A small image classifier, trained from scratch.
Data: trained on pen-drawn characters of a made-up script with 800 signs, 35.3 epochs.
Rows from block 5 of a small image classifier, named by matrix and row number. Rows with one number belong to one channel. Each number is 500 + 50 x the weight over its row's rms, rounded and kept within 0 to 999. All counts start at 0. Numbers have three digits each. After the name is the row's rms in percent of the matrix's.
After each channel's rows are labels from the 100 images, of 14848, where the channel reaches its highest value: "strongest on" is what is common among them; "place" is the part of the image that holds the peak. Only what is clearly more common there than usual is listed. The data: pen-drawn characters of a made-up script with 800 signs. In brackets: how many of the 100.
# convs0: first 3x3 conv (model.blocks.5.convs.0.weight, 112x112x3x3, each kernel summed), inputs 0-111
# convs1: second 3x3 conv (model.blocks.5.convs.1.weight, 112x112x3x3, transposed, each kernel summed), outputs 0-111

convs0.67 099:604514489505544466549548475500447534383464588469544489429545487516429518516546468495446527486544519463521494390550451492477417558465604534603505523481446469514538469413512496516501514491386472584544542449517459433537498512507439444442602495462580518455488561480505474525456540649443498547496557475447507518554557515463538509565378508483
convs1.67 102:498604526488478516448475574438537497415564497511504477495447526502558615487509460493530560503570493561426470516498475490478503572563540500497444519485477493532607356480518561602491570488466524613521573550517552478518424510555572468442426483466543569529487556515456567520508469536529459497508381477539495521443503461499534374453557393485
strongest on: thick pen (70)
place: centre (82)

convs0.77 091:609508451510519497485544538464500460578391569470570467509526448445591443466451464521496488542431426463552484526560458515506556431436539481454545544554463495446502534470524547403557558565525453452439413624549493478406469556480574539468515481476438504449448529499547451499410432438525403440483471488455482407469504425571488544529467526496
convs1.77 079:466446464467486439475594543550451462448546453479499435532463514559479443486518501510518541525465440425348528462485436516542564429464486493496480549500475441469435467407361462493524559509502399571425427451502529481394506501544474445477424514475443419486412497453507425426468477495557411514494513454454515607536476504478502573461543519450
strongest on: dark on light (88)
place: middle right (43); top right (27)

convs0.1 099:474500457445583491542492496441542539609508473434525537427481407470501448464531555518485460436422481512463475452464460537486421509416479495498436489620459543554428571499456497491612467460503527589467465427448488632519525514467572420492505457479436424564504439595564514480482516487528558467516495463479518460609457534515607539545438483496
convs1.1 111:499416466478476509448507408493479505521510454389540495418582435558432488512505535527514492416426555529540550496470434490477508488459405485447436492382468466487474429503462502485569455500419484430481374404476469512490519456468403500499492393503493341505497475531498504409509429437515444508522435513532499496506539579446573544548476464483
strongest on: dark on light (81)
place: bottom left (53); middle left (39)

convs0.63 095:562536482534538527517548449498505490542538529543567502434506448525508399475519518569530351531455390514525379540539452493495376556442510451478485488498561553399443606504445542508488562531541423483510390504467488574460523558441476412438597544552455499540515570492509506491462493555491477438501563461480440469469501529508483508501431506409
convs1.63 082:452459424527445415499465451447553468533584596486518441535518466530493423483485639421450452496430438446509568568490482497502535428401526527446448469539484450530502532465429496517500516547405469517522484407429532494445564502355511487577453492431428473470467465498478493447449550468482476505557425486453470416554517509442446580536550488520
strongest on: dark on light (77)
place: middle left (38); bottom left (29)

convs0.46 081:433559545503583486483459504483486532495512572533493527487477484641646488328522582504439490457447520521510493511404453483484467442499486471596412478530451430485431494495491525449529543468504546472579562520460550533523455523456495427567521587511413471559489575469495452565532455527506487522475544519479427447540447535522608582509466499507
convs1.46 102:483485532508466539472550563539476475540442491405493437590525513516544416495559558486525472436571492543507534443447442546505545514502441456453528495442596531417451453522533506528599473505568478555425404453523482539450499533487439528471558460493540486539546440516534488438600432608549483487530425434620594491506451494550593533557406459474
strongest on: dark on light (83); thick pen (63)
place: middle left (44); top left (33)

convs0.2 110:444501465517531545500530483500472543545468490465487480478613523439536432529533459509500519490427426484565410494526447500496535362412480529463442539505508623514390482503472558483538530577505512553444400534495460633542536536483456459438452507532434530589416497544569454478403502559534474513554540502477474546537468579562499602542438491501
convs1.2 095:466413547604469463490507493535468524494452501502482488443520480435493420512494492474504448468409543446514438487374477421483563464420520529494373492426560454527383462442532487446478447557485497493449499401492450431456512409491451519501428489576471485452486497496542460434550511441498498437443502521501505483500440473476491661630509448494
strongest on: thick pen (64)
place: bottom left (64); bottom centre (29)

convs0.59 103:459447452505543511536550432498571543581423517545464522558500470445511432517524462495495436452434443543549372430466494528418453572383442520462532533594535538516431540555518547423504474503544504490431426414509433562509474472437620389468550537495457511471469558548514518455393497540482528453519501460461550448516459561516473528572458477477
convs1.59 101:487450530528502510448450464578513524523416576539510511476448484545503404492480514539576529503405453457558480499506460423482585475476512463409466519409466446513438513493457540479562518469315496518407372496481540449444451477507511487486430411460465504440455487417536482487506487416530423457533448505496493535589494543556471576537561432448
strongest on: thick pen (76)
place: top centre (45); top left (41)

convs0.18 095:563498468490433461504484522366495496502518516490410514575543508478467556526518543532420573403484527479496535520561505404511542562552522518515533410522470523472464443543538461518490433371418527576541469527478519533531485506551510516518579453448588517524453579497370492547436456591420521485583409468502509503497547394395469482494491530468
convs1.18 088:441612541570511572489550523376552423509561535546424548491489559435438588455476428523512555514562483546506536497487484528409464483566536432542595444453489480515551488565560502518409505492627584454536583464504494505545435561542540517501421491580566483524483529520528602576420527521439526495431479538522444495482510474504504452500530542512
strongest on: thick pen (67)
place: centre (54)

convs0.75 113:582502409559572574446584512508513471521474553407519497418538441402555450529526491529548557511487493509574501500559425462454554490351515559466460548497496549439463492522471525493538554559517517478398460577498452536463459551529548500410469553501457475408435486504517514437420428567533489518619514493536456510532494592567513577539528486475
convs1.75 094:492455447556433515428475443553479563522436538475520533467535421482459438490498551498500525482488548386532469494423445468460488487470510537421433514482451460543481517402445494529548448498408444470423494433414510456484492457490496417524406470453445488453459591482498530349542452413478432486467516501528499461574457554480497632559583544448
strongest on: thick pen (63)
place: top right (53)

convs0.47 084:496535460483556511490562408471523517552440481437438420531538515485522459533532504478557373596444500566526392511463478522368421580457439521452546489507434576526543493432490513444455498529538464476444485415433469498497427460479482361534570518497427516432511560493486477506478411544476504530477512600508559459506516510459508475497429390521
convs1.47 107:527462558504595483377492501490551513504465517539398557586502533474443457477508535509489499487421476471518483592429414501477533519550459418465479455564422475577442514575513485578564456450501513546454505526473472453526436459389449519515483460483392537515478395447508458587395482542453523501552405528582572496478445550485529484548584495487
strongest on: thick pen (82)
place: top left (39); top centre (38)

convs0.13 093:500490446436457422499467453472453640454549561414573472511488517531462426532522550491418432578443432477533551497514524530498583436553491426501512509435525456509507514373505451418499496493430541557526472523524572489519376481493634510543557512456476494503532539518479407567480568546514465512540515472409511520497562477427527483592495575511
convs1.13 108:522509583547543494396556508450471438497485555506435590453446537536495457435456519484450558417529553535444547494481425521482508538524519521553530496502429582589487406575552553577398549589523499518515572524521523564525442544455519602396568520556524413507533515505529456531496456567456462555429513492612459554481549520471491451458443546518
strongest on: thick pen (62)
place: centre (50)

convs0.70 129:478455557528603537512581484529397481471493529549450442472419434557491536516499526544534532487490449403453577475400491546559552374518455455419528492543418443504437546503560565450525491521532480638489521475504541584501514510520424546517510437502526467509433449539475487519546478556524417496369523413440505536509558486515492559553495460434
convs1.70 106:532507538425515503541568550533449469439575373562462525562478532541506507491508439379512515489513530478405437418479540426531584479579424484461494417466617533472438494499464541488484519456522468543433462469518541543407455468521449498484513535510470513569566537529505475534586442503569541513433462419559563563509500455484469520518348445489
strongest on: thin pen (61)
place: top right (28)

convs0.54 089:485434436489505511540486524415484515475547625462469504464436586504450550372541509609453587415554573451517458465489440504461451503581474524451491463454541526451545471421471507456470462449448462564579529517407549493518481463494547592516447443462543471621497520487459443570465510591453542522492548516570516469441465481497536484562449541574
convs1.54 102:506538538409516475558567489444425524484518546577501508556585510493536557464416404490568491589468506491589425491471499477531491399473534541521519518503477480527552494586528529453497467491543573551501547531413519507601507495572518532465650529380517504497474450399539496601529492516527495607499502479537514438462530450579489430437441453524
strongest on: thick pen (73)
place: centre (64)

convs0.15 095:480594608459451507543540496520537495559487411556455387590480488489467517518485553513555456548515472507463435384461534463479371542540529503561569455540518491466525523560566495421451395449441544495528483455430515457481451496591524391514466357482464465500543511481494505501500525559407512480461448510482591490465443480537415511510466459512
convs1.15 095:572393486490540456478473445502503575578464475577492585525483432539523449420467509544507473521456485484534402476521466502578528566473454425556496465463409415497524539421466464611505531481403466454439464575471558502504603445396430494469617476517442493522506543487527433463528407529484518533472499533536526509518498569492539518535421548403
strongest on: thick pen (66)
place: top centre (28)

convs0.105 085:521396564448478480535568503449561401440455501442549618487555495506543489444438423600444448450508534546437489556468532519454543458509356403482431490505593444459444472558465506454495454507534419448504471455550426501526521534573476536569561507530483517430447467520528499482530452546506535436585487543462451469488408482567570524506460523500
convs1.105 088:565484442447440537527542480548541521530464436494522562502428511485551461492573514540507368535468527516503510482451449558523490503541464440461484564553521492491497525466478538537603459542487457435527519647561442474358426557478458472604470423535508421444457446560531438447462409536557499467540516473467507492585430557458590520560454493535
strongest on: three strokes (75)
place: centre (47); bottom centre (38)